Weights of a small audio frame classifier.
Model: 2.6M parameters, log mel input, arch mobilenet_v2, activation relu, depths [4, 9, 4].
Rows from block 9 of a small audio frame classifier, named by matrix and row number. Rows with one number belong to one channel. Each number is 128 + 24 x the weight over its row's rms, rounded and kept within 0 to 255. All counts start at 0. Numbers have three digits each.
After each channel's rows are labels from the 100 clips, of 14976, where the channel reaches its highest value: "loudest" is the band of the loudest frequency at the time of the peak; "strongest on" is what is common among them. Only what is clearly more common there than usual is listed. The data: synthesised sound scenes: up to three everyday sounds over a background. In brackets: how many of the 100.
# convs0: expand pointwise conv (model.blocks.9.convs.0.weight, 432x144x1, standardized in use), inputs 72-143
# convs2: project pointwise conv (model.blocks.9.convs.2.weight, 144x432x1, standardized in use, transposed), outputs 72-143

convs0.26:175113101100130189116160142123159159141173115141131130093144130133123173120089108141137129099128108108085124123100097160143135139122200118096128135118132126147112175179124132134111126116131140160096145100137129145105
convs2.26:124142069118090103068125094113131089123154129125132097137096128146111144109129139122088099110115131145129160111114103103123113161172134156121146102121170147090139118107142111157145151106105134094128141124091159131146
loudest: 2000 to 4000 Hz (77)
strongest on: coughing (86); first sound: coughing (54)

convs0.301:072090154144166114114131113087142157103134156095089109124147142122138129134142122149143099150137160139122143103094107135125110106098123148132139112140049133129122140131136149087132125150139126133091152104176105147134
convs2.301:085126102125077121122104146155113085080133096131122123142174087184130127119135105138151150152114118138114138122129088143116121143148166115113147155156168109143102140150117096187108156121122137150163098116118127093132
loudest: 2000 to 4000 Hz (55)
strongest on: reverberation (76); text has "room" (76); text has "reverberant" (76); background: none (46)

convs0.307:104143157126126163117115146163088127116155198177136127168141140114060071094134105151101122104131121114155131144150119160149082160124130105106151128130170148126148110150121076118139133141123115148133126112159149156161
convs2.307:157161160188161133161157139117144125156090123132153178112123138090126099174126087114151106113121172105111105130113147100154119127122105138104085130083102122137126155122131164138151108140136108143142115123104129108095
loudest: 2000 to 4000 Hz (30)
strongest on: reverberation (66); text has "room" (66); text has "reverberant" (66); melody (26)

convs0.76:115132159152129117143122146124114121084128155159165130143153152144118117110119092118134134067084166121128119161120135145145103139081136070164159162147114155142154145155112101126100110105134061126101154070119089099104
convs2.76:123146130141152126124129121120110141127147174154129081151107151138128150154119138136122141131098113084161071148091138094111114101116144099125119154121148152131166123136178107119133129122132153113104127098084111109102
loudest: 2000 to 4000 Hz (31)
strongest on: number of sounds: 1 (70); background: none (58)

convs0.281:159155122131143091137131114162122140164162131133132165061147155091118126149118162111099097135092142116093155106160126143128183141135121148118125158112126131111131126119139133108114127148140136132178129130154138138126
convs2.281:095104159118138150136144108120148142132127172107131108134157133087147108108099088097111126109094149131097144109150107143171103115108130119163113140113114151177133114094141138139125128104166134114133157128122121130138
loudest: 500 to 1000 Hz (59)
strongest on: meowing (55); first sound: meowing (30)

convs0.279:057150115111115118091103151082122141061114119128074127122130096112121138142148117107092132130147162119117174125119137179149147158117130107151176116181126156117135105153114124134156130100135143133161150110136124115133
convs2.279:124090156138144185158133155109125158124142153154181145137131110147158091131185135124147116106128111092125146099119117110136134096116145128121082145173093116132122072107154123151165093113126084130107166115115129118142
loudest: 2000 to 4000 Hz (37)
strongest on: bird chirping (25); beeping (25)

convs0.361:107160112143126134169168168138147157156158152134169153113153135097123055123086144114110127109126155103103142109150142104159109129112146102127142113109122139105089121117170108145136132170140132155118132132147178110136
convs2.361:141164150118128099144149131134171149142114115098111165116130138111163099129094161094092124117115116181109167138135141131136076088142134101116106077114091165098086091141118145138120119159142101119118146186125175105156
loudest: 4000 to 8000 Hz (36); 2000 to 4000 Hz (33)
strongest on: hammering (36)

convs0.45:093162139126146173103127108111163119120107114156073145134128151159146118187137124090149163152132118150121138134131087137117139151128113130118144104146142101138102136107123131172124123124082115174153161110083127091131
convs2.45:154175151128126088119154135125163105122139128135145087071134097112142165121110128147114143115089117175157152164133134135105150137131130176117106133108114132127144157112110090093092091126134114127171156138106130136125
loudest: 2000 to 4000 Hz (62)
strongest on: bird chirping (40); first sound: bird chirping (26)

convs0.177:085126172187129161114106157128192124138132152110091116184138153148131083124140115116124116124174127137134106150086131149136075186109115089107106130145094156162147087167098171131127117116086099130147139111148116143094
convs2.177:122164116135144159134116179145105126135133095155157148106142067136113123150149128120125140137140094125101136130080066125145137114103125132117148115068163121057113155103148117158123135120112141133104135172125144133109
loudest: 1000 to 2000 Hz (42)
strongest on: stream (62)

convs0.202:148106139191125150141171173119188104149156159093152123138153134103149128128126145097106121093126108126144132119105142103100103109124119134089097118151131127126123098106126128095138165132135137136172160109145182106139
convs2.202:163133120147124128125157124178138137146154124113129138119133107134163157161151184120128152115107137142182126136086119116129130131107120131140162142103132121136129153085112112076111103107108113110164127125139116148085
loudest: 4000 to 8000 Hz (60); 2000 to 4000 Hz (33)
strongest on: coin spinning (94); first sound: coin spinning (62)

convs0.365:149124138112117128087097145152085080121140102139164128173091113137078124107161109118132129131143157174143111168143124130167118170177122130135146132104119118105131130113092128145135143133098102143145052127129134162170
convs2.365:087117134161142166126137110113149144096110125087094141153120117091186108107114149161116126137148135102133112101109094104122143123137152134092140113120085130166140135103130141139118077092149149175172080123148149160125
loudest: 500 to 1000 Hz (72)
strongest on: background: none (61); barking (38); first sound: barking (30)

convs0.247:085117097150135119123121103159119092093120133144166159137146122123130142137121146082114138112156109120072120128155148112182131116152142153101112171168110097129127150110179140131139099121049125179169134103119144101136
convs2.247:139181120112122097097149114128080136112102120133104130134155122104178180128124174084118157100095161145161128106165149143110120055173153146120158154130106173125079183129131139137102128088160147129173129101137127127111
loudest: 2000 to 4000 Hz (36)
strongest on: doorbell (57); electric buzz (42); first sound: doorbell (39)

convs0.13:174133127154157143140169141157111135140136151143100105144108115146150135116140112096117128132151120095154117104145141111142118152105099087105131076132139159129165112098163093149101109145089090122127132104099156157111
convs2.13:167147150070129171128144132139129133116128132139116128102135098164116162139163128161175120138150108169107157127109147112121141114114155098130115144181123120149111092118135142138161148166144124174138150115114114129190
loudest: 250 to 500 Hz (31)
strongest on: mains hum (44); mooing (30); background: wind (30); first sound: mooing (27)

convs0.77:137132153142117126167154133099174134077132153142116113161145120125142126152127141146127093101126116093116096141075131149156115104129131118148139128155098137151158116138141151083125126151099132137137165106166093129118
convs2.77:137152128152129138106159108114165097124080121131095108163113164083125137086106115145104165115130100094119108150103162125125131151135117144133127158118115158110119140168142109122144124125175155074104065089126130148133
loudest: 2000 to 4000 Hz (45)
strongest on: background: none (81); number of sounds: 1 (60); coughing (38); first sound: coughing (27)

convs0.314:073149158149135144152143097126155134138146173112118126118161123131129116106125141108160121151133141132078133126135109152116123161133168157136102143121139107146135116115147147106132139159166122158149135091090141109111
convs2.314:145129167114140121151117139091120141165145099070111140116129113130134114118146108129166104119111115099117133137194149097150146160122129141154176137155135188162146122112087099135081121149117058101128136078115104072109
loudest: 2000 to 4000 Hz (41)
strongest on: vacuum cleaner (38); electric buzz (34)

convs0.395:159107120102074120119145167136060126129151140147141080128151160168082131140147145131126157183118140165152140149134152125148103112151100148157143133129136126095120111096111127156135113124110114078113088111114143143102
convs2.395:153121139140152179171125127093176145127102124146105121133125095100170081121150109127155122106148130081096083117131111110150125166116127060102138129149129150137153133100164117136136110146115131154141110131129137136110
loudest: 1000 to 2000 Hz (44)
strongest on: water drop (26)

convs0.217:111153101109096120093140138113139115119136152090117114111150129149135160115113118147146151149130115170168130160139101151143133144143083108113171118111150119079136135086115136092149121081181144102152147141090139166113
convs2.217:077134141150151122133144129130096165122104165121110150086137128157130143169095150073114099148132131127154116159101140117156131168119155118096124104164097106117139116129111145152122169144161173109116159123135109162142
loudest: 2000 to 4000 Hz (54)
strongest on: bird chirping (66); first sound: bird chirping (45)

convs0.38:137121157169148155113104147146095132128186189171123127155132155147110088119110176123095120149107142153151155078131072143089117154100166139140126126127124096121118134122147124090105122112134087178138127096114122168136
convs2.38:126159103078104108116132152146158099137102124141134126078155068122092140098116078136168114105139133146112110159111145152124144095143113133140127160120191119128135138136172138148136134107155161115094136152098100161130
loudest: 2000 to 4000 Hz (41); 1000 to 2000 Hz (40)
strongest on: whistle (26)

convs0.167:151112094146113152102156106144182149090159137107133120132158162122165171133134144102174109131161136159146123139115098113127108088126115069115120144108064136101096143153070123131115134132123095123156138128105125151156
convs2.167:162131107141113123122129135129116153132086148129148140155119146134116125141128155126119172125119141163161130144106198151119110101133124141137115120178068107112086143143093103131133159122117154097130150126148098106149
loudest: 2000 to 4000 Hz (73)
strongest on: bird chirping (41); coin spinning (36)

convs0.422:154111150154155154134136130161119140148136161099128102108083077127116115136140131167088088110157158117105136069164145138099102133123095131168123167145115133120130139088159122129122148159136100126133177153119152138144
convs2.422:133140183125145131136130167119123120134126169130106140151133127139083147149182118148177137103116159132134091120122158152090101129167134110142127092170116136123120143143152174111112126128115112126142130119128081117079
loudest: 250 to 500 Hz (31)
strongest on: chatter (47)

convs0.62:139132161139155118148157138133128119117134153101156118112146088131103118145137107108140138164148106164154116149125099113107110118156078119092148147128122113126149147136125156144091164098151107108154118093152113125125
convs2.62:144142134137102141084125133106167140125162108164121167128132152114120111097104088167092131096174156132052143142104127171172107127083123084121111143115122135137105150155151145114189114132124148154077102134161139172150
loudest: 4000 to 8000 Hz (33)
strongest on: clock ticking (30)

convs0.396:146169106098126144141139121119160159108137122166126142153165153085137129124179150139083130140122121128183135047108146143084155135131133108135096098123134137150110128191153140124151134120115155116119115153131145140111
convs2.396:146142140121145123139096114156130134153119139096142108121113119122141093093108106153148122151120154084114129136153147117197158146137118093164171136140112143140166140089156089142134109105144173135126117134125096110115
loudest: 2000 to 4000 Hz (36)
strongest on: background: none (46)

convs0.367:140115137184086118080126148100123110112114138154127134100133130091149108122108120132126113099133101140103119180133115108165129135112070147158141178130109143081102088138123131125114144107117129121145098139117143149153
convs2.367:123123105089142121134143102174144157112143136101112143165131131162105149118116124139111135148118170104184152088138137156101090106145135082080113074138160119153118158124117111149136113127167150160131130112164127153088
loudest: 1000 to 2000 Hz (59); 2000 to 4000 Hz (30)
strongest on: frog croaking (48); background: none (46); first sound: frog croaking (32)

convs0.333:139149153188151136152141132134161143149177114124136163142104143111072117105108130121109079165111160106102107144142129094127151121109117115149129162155112098128166202114136163119136106123134143149143130104140134156113
convs2.333:161121131156140149146158137160142131167112105125117140141069132124115124148137084121137145098156157113098093120104139109117093139116093134103078097081096142125109162138136164095123098131116142128150113104148161143100
loudest: 1000 to 2000 Hz (60)
strongest on: stream (81)

convs0.96:092147132121102127153137108129138118141156092112194120162132136165126133133131152157124171175117124121150134145118150114140083082156140138131123137118118091110139094103126176138171112155087163157123181120157151130119
convs2.96:142117129108094162147139120111114169084119167147126119141160120116164154158111138114149141065109110146133105139101162171100114121089142100136149103158123079154103149109157126093087125120129110138131145115114121106116
loudest: 1000 to 2000 Hz (75)
strongest on: snoring (33); whoosh (27)

convs0.208:143082128125109107146136130156114101090163146150096113157147143118113113149124129111134131138129102131128127144114126121080117126136146134082104108123210084159127104171134173116152153141124095145125129149097060148117
convs2.208:184143165113151104157131141166146127089167130154116129124133091141126126156162112132140146099115159122166120115110122093133107151075086109114119130103141124150126114130129112147116139149118100128121107147133087128139
loudest: 500 to 1000 Hz (91)
strongest on: siren (89); first sound: siren (52)

convs0.383:095128165136090138151138165102124119090107122122111120140167152146089110126117115129138138118157145124136128143119148149125108145139098062135150132123113139123137142167103099096131131136109078106140121127162106134118
convs2.383:099128110144152110157135142136127150118141152144122161111130100115098085175114128119113127125114166078122097126097112126181097166128102105126098098151138130118151143122147137161116121115087123102097137148155112098074
loudest: 2000 to 4000 Hz (68)
strongest on: whistle (52); background: none (44); first sound: whistle (40)

convs0.366:146169126109148104156208151115098130113154152130140095100145137100171128113117116059104118084101110078103096155127148126137164105111113143116166154126137134125130135121173119116165121118109120180158130122172135175091
convs2.366:112128138116123123161149151132144111161149134122080146137095163097117124116125166110119110137044174135127103168124175148120116101137134135156114113132120137099112090093137112095136143127132146155088118087147157124159
loudest: 2000 to 4000 Hz (64); 4000 to 8000 Hz (31)
strongest on: glass breaking (31)

convs0.132:131115143171133156142132162091183110115103163129136124124108145149096142129125149147136095117155130142145124131114110110124100146063120097137130117114121115135142141123092147126122103098154093102087111110110139130148
convs2.132:164146170209151168104145132165147130144097186112116112112112167158121100121108121122164099155171108154093090175114111122120135159107101112113136140111112121126116116144144173110158142155119092125110113091104116135153
loudest: 2000 to 4000 Hz (36)
strongest on: number of sounds: 1 (63); beeping (25)

convs0.235:096110160127100102121113123129123114134110126130091080157145119199150123134127159150135155158118142171147161120129114133107147141097129116130148119109119126125101113155085139115113110148114087141161156161151126128150
convs2.235:109152121120165114169162120153138125120133111126141103140129136084114158139123135158087122126137118117128113101113165173169125125172110109094133106129147138108153158134121114128104162126130105140107128137163146123126
loudest: 500 to 1000 Hz (94)
strongest on: water drop (75); first sound: water drop (51)

convs0.245:123126119122147112099140148093095121139120127127146127135153094113153106115122117093142129109128126160134134156167175107135133102104120102076152113153126169135125148101138129156113144141136152182122123124101137123142
convs2.245:135098090116104154099104117104128117123105109116156146180167103127116123130097125085110159129121097130107134122150108126164107090092165141084140149153093137109151153184121110186108137124095160123074120108174109118123
loudest: 250 to 500 Hz (41)
strongest on: laser zap (63); first sound: laser zap (38)

convs0.60:172109117111127167136156149119105133102108100117134138133141109106120161151136189152162120119096088132181125128167131116131185111136118132118165149163124127092152172154099103125093158100111131122167097133153131125131
convs2.60:141118116141097157138113116090140114154129092138128133181100166074138126078136115122093116093097142085096109114157139145139141140108155134136126117079102161108139078120140128149135132117110138166099134124167149116141
loudest: 2000 to 4000 Hz (46)
strongest on: number of sounds: 1 (67); background: none (57); whistle (36)

convs0.412:148116124127152100124146143164119153152101149158143116087118113081099115143104115118112110165092114116106105138122169154129140133107116187142168171095129094145148180113111101123105147138142165143139094114117119164103
convs2.412:113167148091140121095151117152157097125110144149138165104116161108098128114135116130136113121124159124104109147111090105181105172122089113092129177083118141131092122126111138098133146123157139151173162127126144170182
loudest: 4000 to 8000 Hz (52)
strongest on: crickets (31)

convs0.73:102174198124152125108115129118144121098121146097091099129139154158144118107153126103141080138141132107099117137127107165172072153102109080135145115149120129131149109143102112154142093107110107127128154110106097165138
convs2.73:178130133145125122091133071125115126112130126093125078114130129119162167146127137118100145126107132142138155147097131130086090171120111144080135166104110149140129149101128120101128105139127137109113135146138097110109
loudest: 4000 to 8000 Hz (31)
strongest on: number of sounds: 1 (85); background: none (78)

convs0.388:130141105127178079149147117108143124114117150157107156123106140110093117116081140130136083107136095112173092127172124123113134099104159121113144138119140066104128087135131134123110146149133155174124143111144102124148
convs2.388:115142125119152131121124146123129144088083137146100065159116125096129113121129140136130138133114154146150106166105185100092108133144104145120146148114157119176152161118132130128099154112150110142164138088091085154132
loudest: 1000 to 2000 Hz (49)
strongest on: siren (58); first sound: siren (31)

convs0.373:135080130155136101113173188123062142117146162148131122134166120109123140132133146108133089163115128169141123153146106168103126127124099167100136132131100121096116149147081110127110164108128132134109096133149133135152
convs2.373:178110110145126102134138134162116123118143134127121162104114147128075106148104145115103115156136107136102123150135127130113087122126140147129139159117124117114108186101163111083139138139125139153193125104164173118149
loudest: 1000 to 2000 Hz (82)
strongest on: laser zap (75); background: none (54); first sound: laser zap (50)

convs0.127:115109143100129135090122126112120163125096124133154124097129088158128139123115107165101115129128134177123111157124166155186072146148162122148135176153131097141122107154078119084146145146123140152127128114082132156101
convs2.127:134111127124120101101114063151129094159094148122130103128154161143152121098121105081139115141171153119127144131211116106132111141117139128103111120093119112141105132149118136157122131162173133149143152131132118147138
loudest: 2000 to 4000 Hz (32)
strongest on: background: none (62); water drop (39); first sound: water drop (26)

convs0.218:143139075112124138123081128130112126175120116103145122100111110187092126151159154156136134141134133122139136132145109133103119158160148104148129158107126085130148097133144132174151140151077104143123171141162085110120
convs2.218:164126149144153182169127159113124156184120121152105157123097111118134149162118163126135127087102126088133106112123158107105121174137140100115113111161110119149126111140132122138127135169115118157122114123157083093092
loudest: 1000 to 2000 Hz (50); 500 to 1000 Hz (45)
strongest on: barking (38); first sound: barking (29); creak (28)

convs0.262:127118130116121169148118134115112131106124147138089097166129089155134076110149148150140122129124171143108140123176113118143103159101136075121156136148130131117116089100110106138129174084120128155139174127116129140165
convs2.262:146086136158137138147138138141140155179141136113117127088121117150126151178117138142110140111122133125133144142113198110116139102083113129132105129124096114122108105153079143100187130160112128091136148128141115116133
loudest: 1000 to 2000 Hz (44)
strongest on: water drop (68); first sound: water drop (45)

convs0.28:141134157118150172178133132145143193124168163088157153121115123149074132150127143124178137138076136103143139086130133109114125133086135129107124149153106113127110143146105131146152089126112135119128135122150143116126
convs2.28:088151130127141128136130138112137095128113107104115101113131084100128160085101115129121145133117138151155143100138140130135149173138089112077125075155140095114143116146129072129114083107139110140153117154150140156126
loudest: 1000 to 2000 Hz (41)
strongest on: car horn (39); mooing (35); wind (31); first sound: car horn (28)

convs0.222:144080142130152122110074084179120116142139092105120146081125145144110134124138087128113143134130120154108165113124120153154164113150121133107102155093152131129125109118137142123113145158156135147154114109121142151163
convs2.222:111111170138143111123105115116151137117089140107094085108127177094134105112111119114123123137133118140132106158131156121145130130105077092148115127126114151131133137118127142101153123125105114101175116141113121137150
loudest: 500 to 1000 Hz (65)
strongest on: meowing (25)

convs0.338:141179135128114128159158148157153158185155153125132150134112151107119117114144143150110138157107110117113132113112117122063114120131118142144145124133161099125139157116134134138083131112152135096117111137129095108121
convs2.338:105152145127117109090103108114106114125086119123090115132110101130149084107158112187119154101088131175158128128141143101108109142118105099072140128130124131147140160129116153152116144107143167140142111148138126159169
loudest: 1000 to 2000 Hz (62)
strongest on: melody (37); laughter (25)

convs0.4:158165133125118157075111106128152142127124126127161104113134137121117164187093159143142143156153134185149129139137130087112120149118142116117127143132054139110119130161115152125141157142106145133136095135173127137145
convs2.4:117168104176135137118164157122175143088189143191176151106124143089108140128099131142108122138080121112143066145125138114113143155130161106127148114165139132132128126141124079109133117145135119138128144146095113118109
loudest: 1000 to 2000 Hz (59)
strongest on: car horn (66); first sound: car horn (46)

convs0.55:115137133121165112110142108126106155159104072105123150141118060075146131119157117132144115122133178128139137118122151147116125113108097115128106136161136137126145149083139120131088122088171173114120127135143149140124
convs2.55:119143114168068147107121142127142112090150137179127124113142186146171117148123121124141125147136111112122103126132046113090153144101144118128096136104148116134121157143144152101146095168133125122123101107137086142092
loudest: 4000 to 8000 Hz (32)
strongest on: background: none (47); zipper (33)

convs0.250:104121152148142152154151177103115158112135104083122130106131103136163123122127139083110095067104165140097111153081115162127127134085145109162119126127072138112074133196109127106139193117125130116134160144124106123139
convs2.250:118152129166132134135113143141112164103122142126150152157167128154120151168149147143133128140102142108127112145153180164118077075131133164153118124116090173120124147096095160141144126094115150126108101110139131098144
loudest: 2000 to 4000 Hz (89)
strongest on: reverberation (63); text has "reverberant" (63); bird chirping (61); first sound: bird chirping (36)

convs0.164:128095150117132145131122153066118099091131145176082121141134091102114120175112104127071139090142160129107161087117091173115144156139130151161087080126138159122133078151208132113141120121121102117133094136126137118138
convs2.164:110117125111091117144196123169081138089118079123149111093146097166166149138181141116132172115141132108155146123098139101120109125082114114117148140107150121143141140114140120137126137092110124147159090103090131115120
loudest: 500 to 1000 Hz (56)
strongest on: number of sounds: 1 (74); chatter (43); helicopter (30)

convs0.19:153116062099107119169156143157171116123137101147130181119187118125150153151145121163127149146090097140105119118099116111120136106143189134084100127121126153131164145160137131113125092121141147130092121108118121138107
convs2.19:142131093102103120113137093158101095093121123152138103140158129165135155124194117134107123134161093131120143090137116093137124142132123124129146125111152188114130123132150118158134147136120146066137129115122086099128
loudest: 2000 to 4000 Hz (40)
strongest on: coughing (58); door slam (44); first sound: coughing (41); first sound: door slam (32)

convs0.87:149125118149152116106142128132105131128151116064165094107121107128139114085122113080138111093169090107126139148135109139136116101142115069107134104161128117082130134140119120114170154118147097115138180135150144145110
convs2.87:166151097120108134129118119140138122112134092159122141108115109088070131157082147142082089087144098126102107167114093133139148092135149140125127117120155076140126174168119136133168109125193165107134133177137158190131
loudest: 4000 to 8000 Hz (41)
strongest on: reverberation (66); text has "reverberant" (66); creak (45); crickets (30)

convs0.215:110133161149107141087093142142120133112118123137116113110130152143087097158153167137143118115157144124121137139137068168069106109137077116151096128154100145140089131173081110128151147154096114142173139131141097125125
convs2.215:148192156152133142085129149188105129090133154141151138109136095130100109133123129091103156119167159156109138116136088134132168083128105124112123114110140165103099158123127134119137161081133159113132108161104168164111
loudest: 1000 to 2000 Hz (60)
strongest on: beeping (68); first sound: beeping (38)

convs0.206:147117127167118162125118196086155118195101136091124137137154138114118103173172122082144120120141128113137142166084110138138119098100101148119097111114104140118093131116161114119095125157120157127117150132154143135104
convs2.206:124131130168129103089125141149129131116148154145129127106116102184145136151166117135126117088132162153167158136074097175152126150116105082152147132145146162123090147068144139074122144095139131074136131139124124169139
loudest: 2000 to 4000 Hz (36); 4000 to 8000 Hz (26)
strongest on: coin spinning (63); first sound: coin spinning (54); crying baby (25)

convs0.350:103168123180121135150143129132134140146133143173136142144124146119105139168086140122099114138066123063128066118127138108119125086108139157167152115107127171133117120162124094135140130160133189128164142110197101119116
convs2.350:111102150151160153168150153140148136154092135089122143153117116111104094087142100148105115162131139089100107089126129138117098132163131104114146111135156127171169145100140141128125137134152120124129143101122137113110
loudest: 1000 to 2000 Hz (64)
strongest on: background: none (75); reverberation (68); text has "reverberant" (68); text has "room" (68)

convs0.409:126120141149131138141118139108102171150131103148102136127124160125110127132131148180121161137141126135125175101106152113110143128102124133135112104142132094132079155136100165173129129145102148123061111140092088101118
convs2.409:114159132131106146128154162105165104136120130148134175120139117100108135147118130107148111155108156088114117161147136158150131157116113094144200179139114163122100152157122096100120082126136121153169100109094129153130
loudest: 250 to 500 Hz (56)
strongest on: background: none (50); howling (37)

convs0.10:103156144138130112080095178072136120130163153160078150129130095092143072143126117127084127133137164125110156104159109146134150164135122117128144105159147105139109107157171149141124156128144105106141104110126113116144
convs2.10:137122127130109134094115127108163141101162105123175107140155112186168140113145141126111127116139147151119162122124107122135066145118122108131086128166130099172192132122131128140107135128114111147103147138096108113100
loudest: 1000 to 2000 Hz (57)
strongest on: laser zap (48); first sound: laser zap (33)

convs0.369:178121136156157162126139139111154143135118100167140124118129144170123140134094107134137092143123097123129125129126115125114109102089126116178131161143134083120131096124151163103117097132105095153115160101097110118124
convs2.369:144117140136141145148153132164130130139100114103121123133152146137139122167138138146114105094183159130079096152098134149141112126139086154104114088081133123136141133138124159106126132094135155148134073138122169148094
loudest: 250 to 500 Hz (34)
strongest on: laser zap (43); water drop (36); first sound: laser zap (34)